{"encoder_arch": "efficientnet", "model": "model that answers yes/no questions on an image's attributes", "dataset": "fractals drawn by 1,000 iterated function systems, in grey", "train_examples": 295000, "image_size": 48, "crop_scale_min": 1, "horizontal_flip": false, "questions_per_image": 4, "encoder_norm": "batchnorm", "encoder_activation": "relu6", "encoder_depths": [4, 7, 4], "encoder_kernel_size": 3, "encoder_stem": "deep", "encoder_expansion": 6, "encoder_widths": [32, 56, 96], "fusion": "cross_attention", "fusion_encoder_width": 192, "fusion_encoder_layers": 7, "fusion_encoder_norm": "layernorm", "fusion_encoder_norm_position": "pre", "fusion_encoder_activation": "gelu", "fusion_encoder_mlp_ratio": 4, "fusion_encoder_head_dim": 64, "fusion_encoder_fused_qkv": true, "fusion_encoder_bias": "all", "fusion_encoder_qk_norm": true, "fusion_encoder_parallel_block": false, "fusion_encoder_inner_norm": false, "fusion_encoder_positions": "learned", "fusion_encoder_cross_attention_every": 1, "init": "trunc_normal_002", "residual_init": "none", "optimizer": "soap", "beta2": 0.95, "lr": 0.0013, "beta1": 0.95, "shampoo_beta": 0.95, "eps": 1e-08, "precondition_frequency": 25, "max_precond_dim": 1024, "one_sided": false, "adamw_lr_other_params": 0.0021, "grad_clip": 1.0, "steps": 8100, "batch_size": 128, "epochs": 3.5, "lr_schedule": "poly", "final_lr_fraction": 0, "warmup_steps": 240, "weight_decay": 0.0, "adamw_weight_decay_other_params": 0}
Rows from block 3 of the fusion encoder, named by matrix and row number. Rows with one number belong to one attention dimension. Each number is 128 + 24 x the weight over its row's rms, rounded and kept within 0 to 255. All counts start at 0. Numbers have three digits each. After the name is the row's rms in percent of the matrix's.
# q: cross-attention query (fusion_encoder.blocks.3.cross_attn.q.weight, 192x192), inputs 128-191
# k: cross-attention key (fusion_encoder.blocks.3.cross_attn.k.weight, 192x384), inputs 128-191
q.79 114:109150119151082126142112125104152144123140096161103138134131155116100126112106097160155125131141103121104141082130128083122141171107135145174140129116058098134132152146120106118093127066095121
k.79 106:073114160127126160125138117137128093142140155143163117143111104126058153148138125121098161144121114130162123149155056133105148105124134143118086105150138132163103138117113106125113146141151130
q.80 098:105136110156137126149110112101151123177104142135095060109135120120137118133116132126105088115084112146143153163146116144117158096143138152110135119115137144138100132145097131141132095091099121
k.80 097:082146124118116115147126119143142121142119144091098147111116109123093126188132134110135129141121138126175148156084132132128166127107122141144099133139122152151108137073137117108124098108137119
q.81 102:113134147140129160129118154091140105141132136158110124158125106097096119137110101115116148154145143123081128153068178131152091101144121136146149120124071140133139146122063135129118139135088153
k.81 106:092093125131179119119174147115103158128135156110110125124130121139093128104099121126127119124082100132115130147165078154103122168123120122101143138126117100078172165131131140116130108113143201
q.82 108:103136107093136078133120157143114163134121150103132105128118122124095119122111129104122127125135148105132142103109102123072085112080121097123095167131144142125143149138160097097144175101149171
k.82 104:134137103124160116150154130105145157100107116091133126158136104122098102122097138145140101107109131151128135115133113105136166136161133146114159098154159143133139111110119137093158137120150165
q.83 107:136146177126176140120121191099104121134138148138152144112134153118169136174117146075108122155144126148111168159174087175152132131137123146110116123140120111148126092088106186140107120131136112
k.83 099:155083144143112120098167159121154142141090138168128120084154143153115126125122115123105132084127142166118065112111145124129131157102132132112095103118142121111202124100101113107132097143167128
q.84 094:107133166154125117162123104119144155121162094105115131103171132097129134112137112139131131157123147150128098133107144107142126129067124147121171161104112142166108128143130129111163148139127113
k.84 105:122107108100124103134145150122132098082114181137107117115110133148123078118125126103151147146113105088126141113085135129096128113116150144095145139113155131080118131116153141164143116142146136
q.85 111:085139133128124125099132114149122138118113122168083089100138118137112130140084094135121121160137085150111094108138104126119156118122085126150109121122099150154122127111172120104138136096129141
k.85 104:127142132122119104156106149099173097110129151115129125138132146149111189110117089108104137058138129149144135137155147163146120147160109138151113138146121181129126175130119116139108156139112108
q.86 103:120119145064121149125127150095102136162130143169132152125141150123121104130087123145137097103106147155110121112129108159112105080122109104156128128151094142151093143111126085124143142071091130
k.86 108:096133146086121111137129107147164133081098142118171122125091103087101118095141122147121126128133134119149049108148098110099111094129075132117126115099123115121176151135128134134114143129101140
q.87 106:147109123122097128167120123142142161145187142142159126115094144165162142128154111112124075176125175110134127106134105098146130165089131140144116152097119166137108126089103138115109130177147134
k.87 107:146101121142128137109104124126108124110155165094099107116077112168144082077111140110116106107147141096106130152143093174134115156141118155155157100147174123102152104113135110162168106179138128
q.88 112:121151114136151113098163151105140132132078111094107143163092102127117152159140153162127105116164123169164121118113137126122155102134159145187151123100125172127117118159075125154157136119132142
k.88 104:114133179173155123145122160122117132122081128130130090129139143136089154155148121063157116142105117113088116114142160103150146104103155135119103148159182165179117171097118151130077148143088169
q.89 109:095133177129151127133136161128130125055118106109131113140157173174106124180115112114091144127132115129115097144115149069131149139145124136103137138157127123146086108152145126131130148138107143
k.89 105:145120143089147103186114134117126105160114122140110115115105130123159144103130142109075119125100091168109128150121097111157132150155136123101141119112155134106116111097144132115126102155129072
q.90 099:132124124124126126147115128131146121120119142156147147122100180160119155097125155104164135168076146136168154152181107184091097159120144118128113109119161139143094102165125097122131107123113155
k.90 093:126152159065125134136117125092125131098163105079102139159125137121119159150121113139164115164097114126110112078106123147150158130087116163128112116155090171132156121131117118108127105155174128
q.91 103:105150125125120130146087126140123109057147147125113116164084126157139128097130124142152127141100167117116137116085110113087148143172134125088126129146119153130118146130166150120141096072137130
k.91 104:120118107098101132131115135126155097152104153156132118172131155162129138138126138156107149137110112158182166128123098129123178092118144111148121125149151138163112181086117172156102131118106129
q.92 107:110135100157135143137117121169115146176092106103083118118118110121115118108097171113078096137086118133127140166119094103116147120128126153128125138114134165084088163136155136075142168127101122
k.92 100:131107154123124134153142136150145146072107149144127137080156127120110130124122091148146121131124137082139110120097085140127127121116117141111175097104145144152105148134145147113104080127150135
q.93 107:126164090116179126092112113099143115092142135172095111156154152158143121093143127133134119163149126067139115148148122126147157098142158103165122127107125067103135178152146117146138151094098117
k.93 099:129100097142137136164147141112161127124124158140072166147152108132098171170144154130104123117153100155163159099194121093134113110102125147097134133134124129160147138171145136111101116123134120
q.94 117:107089113108119183135097136143154117196141104133101133130131121117067090152085104180156129145112099098143128100103124136117092103113167104134106146108119137129106126106146164094133161112148138
k.94 106:119152110137116126133128133103147158129074145130127154111096117122127089087098125151138124150076136152160125129105146159130140132134102106138132136137155103082125164104134094112084127117094128
q.95 099:192133134121130167164113119135120145140096133127155132125120131119169132131101163125138146154125123128116120114127149085122173150132100103157098177125125128124154179130159132132133107139133166
k.95 104:100116144148101108149121093117140129105138128153136122101101141145134135130139104079100117138148139146147123151101106125141156103125159135114109133130090095133123120130130111140142181122177140
q.96 095:151104110156139131146099109104137136167120114099083164154138109120143124138123108183115148097104146126153142104135142133126095181077132169128141133166128178121109115106122141121166115118116146
k.96 100:106143123138130126123178136142107123107093138100118109117117154090125174103159123102098138173158145098143125150149102091164117150149154137074106132111121140137134106089149178154148100101159153
q.97 106:140117128143101081127122109124130086087112152106142113136153111139145124066129134129135154139141156146135124119131152080165138137115141088148156129144142139116105096134135133072134142121155138
k.97 104:127116091130112106146115139126136121109152134103098119130135133123123105128150129126137160143095155151136191150137112135148121131100157144154132111159131111120126117127136148156153136135114157
q.98 099:111160144139187144120148131149116092130129134054089138157127112148150112184107109123134127154082141120113168097149151113151095120154151124144079104131153120149140092175151131109161118114130088
k.98 097:127143140139145109135110102139160096156094131097124138112133119126128147088130121135184114136111146139160101148130156057115096174112105114144159141100119132155106125110116107154133093129180110
q.99 104:094136125133134099136160131126098120099081143127119187161119139126082112133133116148115163129112124122112118107136097133130071087147102038089126104180106122103123145130103155121146173155133131
k.99 106:143136113153148146113158095153149142103094104110135140111170055141164144084139127162126142144114164141150129132132117105130148108129063160161141085096143147139169096140137152162129137143161122
q.100 110:090154134183166137137081124111106117146150134121141122135116115110148087117132143142146105130145128061149098126110131125118172109122105107114126157126167138126143135095131112156140161084124142
k.100 109:127090112136127145123142100122150148110114125145117130127138106156141159183122146139142143138144144123151127113107110136149107142189141117112172100188133143170114170087143117124142130143152127
q.101 100:139127124087153106127112094116137129120103122142131091096150133127140160155101113142092107095123166147139141113126097159114169132129136115091114137111149097151109117082139125109086110176088144
k.101 103:122085097141151127157138166139090121119111146114162155124116132085103126142156140127112098142096099181114137153128123151127126108112114163159137130152121122111133115152116178119082077090172101
q.102 108:093135169143147116085142122129142117146151163129133139171149123078124103127130117100147147114112157166138159155120170164114092167164165089097110114109137170134119129158133127106137114159089139
k.102 108:134127154088140135088131154097140145146111111114103114168153129131143104092131124147141133127114147128151134125107148117096093125149110123146128086123166173094093148119127139119129155142157171
q.103 099:129122080101102088136101119154148164148151139129113163122067159139106116176121140168149113160082118126103098114082145134146132101137100117133103116117111149125093109096132147123129127124114141
k.103 103:143141118160163140141136152092144162111099144130124157138113051138130125129154092142071129113107096110126083140111096139139066111109141129104140127180158142103146144150130070135124158129132129
q.104 102:172119113112121128110131101092165125156128138062080145107119091088104111169114109154104161149106129105125099117083195108098161129146141091132125158114150148098129141123132154148116096163137139
k.104 103:117127112111163139124118136151118098152107133092108147129091086158103138141175141154110125128132096144146116114172147155134101101149121116163130127105147148147143133114154156158124135147103098
q.105 099:112138157096167099128153155127159129129143164137117182150127159127113139121103144195118151134133125136148143162145132129102118172083139121151107169137085118130139110087093144121153162107126084
k.105 103:137139155170171127138172144127104084148149132144086124126098124110137127104127133083107091148150122104135124112126179150138114114124106114097123139113166138177112110092152116119130140144104170
q.106 103:106118130173151156117089092120090110122168107139103126127132079128123148183122181135111104076100116148131124145095141088107120096118136099146149141126118145094104110088114079084086142130088129
k.106 097:148092171153160128138164159130123129126125167102095135128127146115096152106122091078130125153078117146130156108142135138123102119129114126110135124124141150154147169100147130125134138119145119
q.107 098:114141113140104142130136139100113081118116095099125146057157137108095154172146138128118123090105092137111174091145149129134139152123140117161129157135119086170139118107169128076148128107130144
k.107 100:107141158104119101176165113126106099148137140119104129120132135132108184139156157130124087106138116163141095135186164145168141143119151147142133133148128108117111094161110110141141163124119109
q.108 089:118110101157109111115150149116166178143125154160146093159140107090147106121116128156140132146128125120094153139102133207159156129123157145127129124105177150102109110150098106148124131136139148
k.108 094:107145077120150167129132112134115163103146110108149165150106124153111146159112149126115135129118074150157151109157106107123100116145154130110122111141148158133114122154141145153165134095169113
q.109 096:130151157121095118139160107088147174133079138123140110117119123108106147151110114113138153084139111168128130116107130134114166153132119140090165155160142101140123135146126145079109143087136176
k.109 098:131159141119085081161101116141136134163106146132107110115122136151128125187116128106108145081088118141136134129119113120095142109123174104084086121158137143126164120107128116154125125160123121
q.110 105:083134118126123102158117092123154120171122154164077107136143129077123144115189132122141102160114149113123162094102119093105186094171147124120136107097096159101144118174122121108138146112141143
k.110 100:144116157117127132144101100129129117115121104149131159118113115155129050134111115105172145124144149082183124112115155118122094110129106124143154138132164170128139200104143096149104103164137132
q.111 091:132134127121097115145150104107135141134102137171105132126067119087147149105128161156121161137116120138114133127117150113128062133188161121149161141108126119160136129153104139080161163077134105
k.111 092:147121130121124138174133156101126150130130147137137175141128073126129115101164118104152166151079145147145147118126156119143134116103097134110086099107116090100157121094147089100132116154158131
q.112 108:105119093160121113158098122099132130153100138140128143133127127131129100138107153161119141155127148086119155157147118141177179128134175125132123091172159156122126103105094089103140162106065141
k.112 103:135112125161158109115157149124131108161127125142174147136141122149130093121154152140119135124121135142098159122147119137102084171115136130114111105130122108165085102150145118079106127106138080
q.113 101:116153146201151125127148116095162117074139115112178106103113126123165100133134109142142163109080116142121127112105112113080111161155103157122176109132152096161113071084124118094136153126102081
k.113 105:094154118127158110128154102144089074136121166139116108124160083135146129144145140100170122105135152111136135171115085149105151122165120125166119132124134158098119143113141140176096123080141121
q.114 103:115142133139146083130095124160113120119112157180111141135106141144119135135165132099140158160135130131117104100106130126118138131149149105101108103152082133165167106118130168117130130179173164
k.114 102:102085118142140139125112117148160113125110142154099122136150099155114148142112098107073128127130090173167135134118131113133144136129149143123135156132141157113174104151145155153115135126153136
q.115 102:131140144094149155103106123086120106143145124141168109158146137126177161127162167124145146087171120089126102114177104155149136095134096113144131098146177110097102129116075120124150149129133155
k.115 112:140139142167107163184127129132126136151118122116119155121152140154111080132149146081152169134123118171126108097120107129126140132105148130161138110145111071126133120133147099129094089118150110
q.116 105:162137122128139151084148099125142119115118116159103110108147144162088178145119127161103179169126101130125131128129139098127147176117144111127097149181129145108122141094081165094151123143161153
k.116 103:154143105147147085135146129128085151174119134159100144144123127152149149168133150170111136129100136178154144133150149140142127157118142172126105138123134109141152086143146129088079117143107128
q.117 103:138188142128110137112129105134140143100181172083139135145109142140143100100157143102140156151147104087091152139134099128130170133080120110117077126154158101142095141140144169169153106166127113
k.117 100:124133138128168138099144097109151144116121144156117143125154114187123123149116165157136107169116100104112149142137127121147083139140119131101089123138124139101114136160134108112113141166153123
q.118 105:124178122109113107128126098099163137112126073142129127118085083095088114149102122145188089167130104127106122146103146113124106140160151126138189111116106139150129182102095131131125138101141136
k.118 099:155109163115119077145116182135091121140112114135161137159122118143155099156173108122109130148111136107161137096165126175134183128108135137167131136183167113152087143119171097088148131150151152
q.119 104:112131115103098101125110161120102133107081077108160149102173148160136129131120113141110133113124134135097140090142121163080112133101093137163138118126161147129146121083139119115131099131142106
k.119 102:167112144138143109173169108128136131149095144144123142126129146094076133127158102144143113125135128143126125118125115139150092110136126156117129111129171169122108083118104087106155103089123122
q.120 113:090115107120076164134124138097118137115120141129115110151114119134133133162154136138086121132107126132139144103082151157099136137115142091125145132140150084161128146084117149122169108112156123
k.120 108:146111127097122116140156105099119132160095123110099116176135121127132132125142123107142132175162149142138137122125126142131122112128144171109122141126129128120130143145142144154120133104085074
q.121 115:076131150115111091129083137157186147098124132104096126061150097146160121117125086187162112195128131114092121117147119124135129130122137112124128126115124149138113099123161129130125133150145109
k.121 111:156113106080136095147173151134163128127180122075145121102122123144105108104125120134136139133126150123127141121122128120083108137145098120129103130167125123118155141089127118134128123126119153
q.122 103:148161146125118088106122118101155096195136096126166135099130155119125162122158133108136145143104118136130131120104142079042095111101117110141157127101125127104111143125121070196126125140091094
k.122 096:143130152159171152129131093131119130086118147164144146152120130104059143106135122090111138120128110129107085156086112126148147122135116124126159100152129119108145150101102101121146108130147135
q.123 096:128138051127115114133150139096112157165134138141100125128142092122089138111123109117151119140083132100121114104087114146148172105145139114105093118149165143105147213109113118134101096111159101
k.123 102:143132120131136132114117148125161166104141149109134118122147107126088160173124167178107158128129131104144110129174111164156157144111143127155129119091164115113108100119136145177144145159121100
q.124 098:134127095137147133159146113153097138176101100176147121122104145112149090145085126147125141143144140141106077143109098116166138140153137085145168189142106097115114123116108124112124149121109158
k.124 097:120074070155073110184124120084133141119107122151117163119056111085097117148108121096085140148110103107117065122088117195124155115131139109097097137121134087110120167154104152087088121131136109
q.125 102:103151130161106131110139159112123122148149098126104113128102130136108122142158155082074146135130127127079133145104164134141126116126145073132091154125154156124155140144126164136111111149116124
k.125 110:184175136138157063158147125104140132132106135147159114165133137110136136133136127168136136101144164113158124114116109140142134139137139118132133108161176185169114154116133136124099101136147131
q.126 105:132086146139121199139141129115098162129113120149160128123154113111119145184137166122116169107153137115079093088106128112105121111097096075144172124161164134120075124093123109096148176140167153
k.126 110:134120107190145132094171119141126165123089141123148142123104100172126144154146140120086088147118134110132129099120098161135164113152123137142112116133131118138145132151130102137123146129137126
q.127 104:114096123142139110136178143110141106174133122121120126134137112125110160123131110147098143128083142160166147083120114148107126137114166113155152111077111142141112117109104101142137105129143102
k.127 099:129127111107163172136141094115102125169123114144134117163163121177124204129155135100142141153147140141119119123122102116112135138136118127085117105139125073144166135104107158181135124158102108
q.128 092:122151075163108112133168096145170105102120142122126109183122114112130112130171160120117112099081149166097130108100143129139118146175139186115171146095143145113092132167139169122141144123111188
k.128 088:167115176143113115099118134118128137132129116118146159152121126102110143116127128125165116147150148145148096110153113121113154164136112099163112130147150109162075099167134141134187146138183124
q.129 091:133176076134150133152117151085141082133122115097120125157134154099125130098140126099134131135124093164096129138095148114063137168096137147165139137084100104094155147142145129082181103143095140
k.129 092:123123147152144108118166099120170153142109125139144140101096090133151111125112149096197129153161107150101123124107109126160093089138099139113140148131146091141111141129141142140113111144102108
q.130 098:124107136149102125142118121145120123156112127126104147100155138117092109165141154135157148151128082080131158108136112115094115089157122153147137119150100192107133124100122174136132121127074133
k.130 106:154162136162142109120102095134130143151120155107122139118084127127116124139129131072127154118151109116147127116113144127114120142115128104152146135097139139120101121115085106146136124106120090
q.131 095:146160109103127148107105127124128142151136099105112142123141115088132147085116168102168120123147072166126106142118094100119145152120188191122107115145092124130090138118113150092178105144094127
k.131 095:096101127132136133101132105173102115111124100101134111141110104119193096108107114076171150130159070138115132160153056153107127099150109115143129129105155122138114087141133082122127128131098129
q.132 090:148103132108131117114135100148101156114122158101151099153156136159091117117147098124121122090146131110113145123138103105092159111132107137179125148126124121145132156124097092186151081117137162
k.132 090:184102120137107131155143135152133101140116097145135123108080118128128110088116170097104144110126146145125155154114102124093117160157133137114104123142104128098099127132092113106128122177159074
q.133 096:145162121088107106161120116138108132157141120118082165144146158123173129149102128146144146112137157127131108133124128110150122123129082110123130165085121157149126112106158129086150153077192133
k.133 099:154148106147112127115107124140112194119151139130163179120125087115087155122137105167098133135168112178111133139111093126168122108134139177133131095097144113123137182105156122126137125133143185
q.134 096:122120151098115151135112088140142135108094182141091139114131127115087134161105120120123115161132170119154127132098130144111135131146112124156092126134098126146132140089138166135169131125115131
k.134 100:110117140103132131134105151130154102098141109131105125135096123137107146177124134149054139105103150109126134118165129141178099152101099134100126110095145144129141138126142122097104104152118120
q.135 102:143104098119108098113113136138131157136081104122168194147128104141144125180119110127146097114145124136138129131124153157110130138100144111116149184118161093177137107090103139125130138118161143
k.135 096:129132127144158097146104138168073164142141105133132118114154143109107098183128120115079091117141188102139126131139122121152098102123109126152146146175134117175135116129166145119072121102111191
q.136 095:137126137160138099097173075122143132155137112112134174141119089130156172151176162161128076155113168117119090109172095125096149113131138107159107108108124096126147149112134112135130133090128115
k.136 092:148117078142120128124107116149118105146173157136107113113106131133090140113138130148091100126163092140139154145147107122113132146129145162139142124089158143143113158162162171172083075141152125
q.137 090:093144148107117088125129152126147152134106183131147110132129151135100119128143151120142166138111115094142127131138082128118105174156137123122094098129097125109102133107147148146109127173106160
k.137 089:127127135128104140169183091123149149131123128147097144101098143134152126113144143129098128132111129115128107088095136128062105138117146143130098136130137137169143106121110105091085161125121136
q.138 084:092138119112110152095133131112132177112092185124147148114131160097150119166110117152142098133132133097192091118136127133165125160152134127137135145132128078142100164115118116158099119129122124
k.138 087:165112125118122114110081110140181158117188142153092139087098136130093116134107149166140128100132142145190138107170123136107100147134126136100098152099151137137120140120153162113116151121164095
q.139 087:149110159104101111129099084148101133140105126133095088125124123125143140164149118134160126137049122125126159092132108141136117127132151150122083128145167131128170118115136130138120092111107101
k.139 088:112103119111088137155147136087159136106093131111116143096109149126152083114139113132144095143153121088119121139136110127142115131111108114121139095112133097104169158129157108121093151084098118
q.140 097:178115121125128108141149173150135143149125181134133133093092092141130129137122115156118127107192136142141119149153159111116114143101129153090141118107140136089133146138103115142097123102072133
k.140 091:134142126107148116147155093123123137124128133128157132165113140174117104143122131159156115116145111113148127163147140144088164152133079127136082137127120100103119144117130124142128147111131106
q.141 092:130108134134107162139112163160121127124106114127141118165103120154081143159111168118146107118156145125117153109172130151093141114115169130124149165109194132165095082109097145120156105154145099
k.141 089:134122176152147132123106143164143179115156096136144099150145138080090134071086119141118161134129095119114129153122107102084175117126119112116103155108125104065133108123119076170143132096132096
q.142 088:128129181112147079127134106143081114118159137115161134116120127099124143158123104077066146087095153117160152154123142114124076103113127099124118108105063161157107121154149121134098126137106184
k.142 093:145145124157097119139171148130103131137100136098128152118131071104108137156131121115105087149139148166145103112136150150112128104134106113121120096124120145122097138117117057100104100165114120
q.143 099:150088145082130165150143094120147111119146095113145097133128174138124139142122120136068114111127132125156131151093133144132139155118144117167134158134070079130150126121094166153107128129124136
k.143 098:157095139165126141118123144162110133139091099098116128134110114124105099184144101093102129129104172102118125090107073166147117123125103116125114114130137151089132131124119094103181097152117119
q.144 088:167137134144153084129136129095112133118124109102135136153094102131127129159151127151138109154117130125079131116152109096136093175110151135118130073120138138141122075110134110116144122130092110
k.144 088:126091141144143173141156211119173122167135137146119091131128114143120093152132136141118107100124116069142119138079101172150111145124130079117130103120094127148127130105144122103122118147123088
q.145 086:154137114145166082136093099168114134134146116125165178095144161117121167135099145196123096134155165137119122110091103139109101110135126100113137115132113145128140093122105140138120127158153121
k.145 087:126089152150138114169089121132121130103158117147141100141083117126195153122118119119130135096146118186163121136154134100074112136125132130155161132164149124130109144106126171182144089112155083
q.146 095:093145107132182148113114138140107097141142162123120071170146090143084138113147127123115147106125196080118156162137132135171130130093134136149156098100158120136133100090122153137109114127123162
k.146 092:082117158113150080102129195137129145166156141139119153138116115147163137169134174120150133157132073092177096102149129140079138149153123101150138122119088142164154140096135102136181113153135108
q.147 095:119098113169177116117126097155144108132117103139135082086112119107156132101094100137126192161114130108106152124138113119167106143113072126106124084108120132177106167101176125138106126170093126
k.147 093:090096095168134103135112129132173070135103130146134128111126136121151131070084147136122124127166120098103124096157137142084119154124179070126106123131149131077146167138151111129160131138154165
q.148 106:147120130142115084161138091150142129132132129127168115150109160096192118142134127130086152152121154172069121100104121115096151091107093141134119140088083162153118118099163113156106132129126111
k.148 097:086127117126108164139133148131119121120068084138086135097108142117142134114135122116083173130112090156125118081123136109137103101123158151143132142120160155161112153121115142115111109132127173
q.149 086:118102147150151151150140163158125129104114115104180149167131108124143143153112139104102095109108152099088107128112184143122120153147142122130155129115103099148091175177119162225141140103101107
k.149 086:158106121141122134147153123165127150110124092083112155128170138104099158135136119127131133108141146122148186129136159152147147102099145098115100161158158130116133124125111120074173123135161117
q.150 089:166119143150122149125103127143121143124147119138167183107142135165120081125159120125119114117142120117109104123145094171090100129119096105144107156135101142172095119109107064181179088162105123
k.150 092:082153136124093116111114128108118139108136174088111080114151123124127150110112154144122137160143069136160118139105125124086089123112130145155156129130125137161115146105143124138104111116163095
q.151 099:147128114139119169141133110163079104165117154143104077134164141087154131108103099135090110068145090113118150157106139170102093121111149123144102113126112120085148173101162116124149162127118152
k.151 099:080095126121095081147094138132123162101128097124078144135144095149123116145103115145163126156109138117166137115155144126120104115163134101148140123094138133137111111097111095120152155098176123
q.152 092:103131120139123123132126101106178161147108104131153167114127156159100082132157130135140182106156065137141171130092121100142136150150178135081103137154144123077137126156119147098116132187143138
k.152 089:135133099134118140135092130122086122131107131142116128159118105127151126058083108141150131095122145144131118130095136176096127125082122089160155143128129139091097141139150083119115137116118127
q.153 086:157128107138134143097093129120135146140152130101152152122147144098118140154112164122146119163115124122085133097163137125131114167139116092142138142117113135154105161137128091114153137126103112
k.153 092:128118116119126135123084117123131085144117136125123135116098127145131145081149100113086080147126100156141138089101106109135143096088128119086147124131140152146125167099145153143142074145130093
q.154 088:124106138112092156139133120158080102121150130178104199116174142151117130119135142161127137129133151127144178140151141133135105081096147125133109144134127130170138172112133144111100108116128147
k.154 090:151144128140114102141119059098131121126134087153126101120111133129107112150128111138136087101144142085129146132122138128134123128115147110180152128151128119132185172098133152135152149112140171
q.155 102:115136144109092117113090106120096117083133116148117128119117124135159116145095104136144120121104126090119142110141118131160135146150110089124173154161128119100085133131130107143148131113129168
k.155 097:112127078137113132132167159150163129119147158099130112175136112136131076131114165112083135108103153113116078128137118098102116175101070086145127138122189185121125103085134134157136121143152157
q.156 102:096135110120154136139111153173126154128187074107124117122162092112126160133123101130143111147112129186126129113147085152091171150093159168120135169057079147125137147106143132134140102109143123
k.156 104:105157146089138064113144136116125159086117127127076106144088096086173135122106108118113099141142064111141113149139136155100122153164097174143140132088162094151104181155136119116093130151113165
q.157 104:121119156141150088115126131128132139099082089124143139123145136134126165079139160165132117111142136135156155133111138141132133115112150146107110123142133122174182125152157123135138142123119120
k.157 092:126147161131145091133095109150108147115129161156153161133115179126141118128094078151129099092159125158104145122130141129158152149132124160174135098151101106139128134133163120107141150112129105
q.158 089:144134139098134142071154130100167096137099144137153141120096112147124141127152140145138115090135125152085113135133137130111145090152182130104118136072149107160120107137132151114134101131161128
k.158 093:145116123128088150131126149132103106142102111143154135118119127112143128069094142129148108085125173105115140126129104126103162135132123114125139128119111131169140097179119139190121136178149155
q.159 089:128111098075138107113127113132131154077112186107130155146166143169101130082168138124151129131152198155125121106112130150148145127137098113126131169139136155160145101113147144136135132127140139
k.159 090:079105135134178133124124101154135107131144110188122111133116129136153113166137146118084123111109102129116119142157112137166078160142123131105132110140126163132097100149166139150109151122089131
q.160 087:141133098065101079125100138147114140155139109142133180148130127137094120161137143096133140135104144143140115110137136121085108166125077140137141140111108155154136116126096121133162166131153131
k.160 091:100073126128118107137159139119093150137113116116134115131138135137111103116171159131088133150111147171127091134126104140144146134134096133112160141134156095140078134176153120133111108132143123
q.161 085:138156132147132108116134112165132154182154120119122123152095108130143111146080121114116132140150148153147107093120137110075131115185126110142164111127190075145117163140115137105144106106114117
k.161 091:176124108122165128157122138120116116119168153109099166157159131146176127174137137171147127072126155140173113097119096136122148138106133115100140153181121128117119130137121128189135121119175140
q.162 102:127117139161122098115153084112123111112071085128096149168144133116123138185088164140129098133099111126098145146102090139165121091153127175174109158130134121108150142131115119147118197139094154
k.162 093:099134102115148157114129142108109128115130123142153181151101159111143104119164088114138108149198168130129107134119126144135142136146119101082147106119137098105101079134084134103161098136154133
q.163 102:098148183124092108142105127136128158154147137111138139126129122159118137130105134114123175146160125151100136124109100120122105137096119127069150151114136128157108070124151104095119103140145119
k.163 098:112103141122134122123166109105134110123121099156110108147136148171121111127119108108117132146140133087135139133071116121128158110113126143150167135097126103166136211111126097138098137154149106
q.164 091:095124095111109129099144125120148096149144126130090143140114117126129126094133157168152164136123152123109170126092104117080097118145192140082133113116148158111177111146137138143120156142122095
k.164 093:143102140092138129128122099133143163147130108126105159150119081100103126122154150142126148145119156116081174132157163172120113107136098068110140168199121109097081135163144104119166143112106118
q.165 091:111100138137129084147137110158152128106113161151161116107124141082128117115120133079135115154115161118178138117131162107115121114100114129127161106156098142128100134144134152137145160151099139
k.165 097:092120134172176139144090141151080167141159119145115096154152129110092069171118125108124128063139128107156120134132114154117107152103157153111086171131149097097112161122135090140096105097131116
q.166 089:121107153142102130148127123138117091143132119143075131144149095121137106164109156120119141107122110148148114107127121119109091158094180149103117129118101083111145116170122134135118145107136125
k.166 086:177105089144159169104092150123144106138105114109093110100127121139061104139134127127123120120098159182110121170148141120126144118182159065126119118128112078125115121099165152085143097110135187
q.167 115:104164134137136100153138139152165135153145114155114128172112117114145164168128116109113155122115114160121113098115125135138140098092134148116108132071114136122128135136148112126143137125136149
k.167 107:115140125120117134116125105138119104113114170116123105172132170151104123107137113142190119168121087140145071119117143127131133149134156114118108113105140120148130167117138143168085106133133158
q.168 102:194131145133140090156119110130113122096145108159134131134092166146166127141170121127158128116126109100090074106155120117127147128120146151093108110121136162115111093084096151098128140126102105
k.168 096:138133101164132121107124155122107103182130125103131114171109089165085159138116137140130115128110088093114134163168112123155106119114158111146087116135162123156099112119095083146163144130150131
q.169 089:134164129124153056105176115131123132163104089148115135152072118133137066100172117129070129169143114101127188133126131135142107178138114107166159113088082123167116106154115144106111155178097146
k.169 093:100094112147102157133106145124136134156126109121135147123128131157144103095139143087128141114114195099109119106129125130183145125120128115087151159162117143101097108183144131120140128191135150
q.170 086:114138130141080110148119134119098115150106114095153136137126162134105064120112109149122099126168145124119158099117122153119102129111144159125109158171109121093148161111082111160150125139135106
k.170 097:128106156177101110115101126138114143125135098105093124135124108128184127128138145146075114122078137144086167176146159115110082117081171112135082135151118145082106097092144126109127142084173142
q.171 089:141110099147167159083132085115132113146123139089124111121157112139151126120108138133115118103143127126068109105125149127126112171143168149123139116150162128105158099131104109140142106097088119
k.171 094:107126118110171108117130151159154148133138122116144095104128135114134151147105102131149093131162130093117145157113112133127119103182159092081159135124145106172111072148124131125135131113190123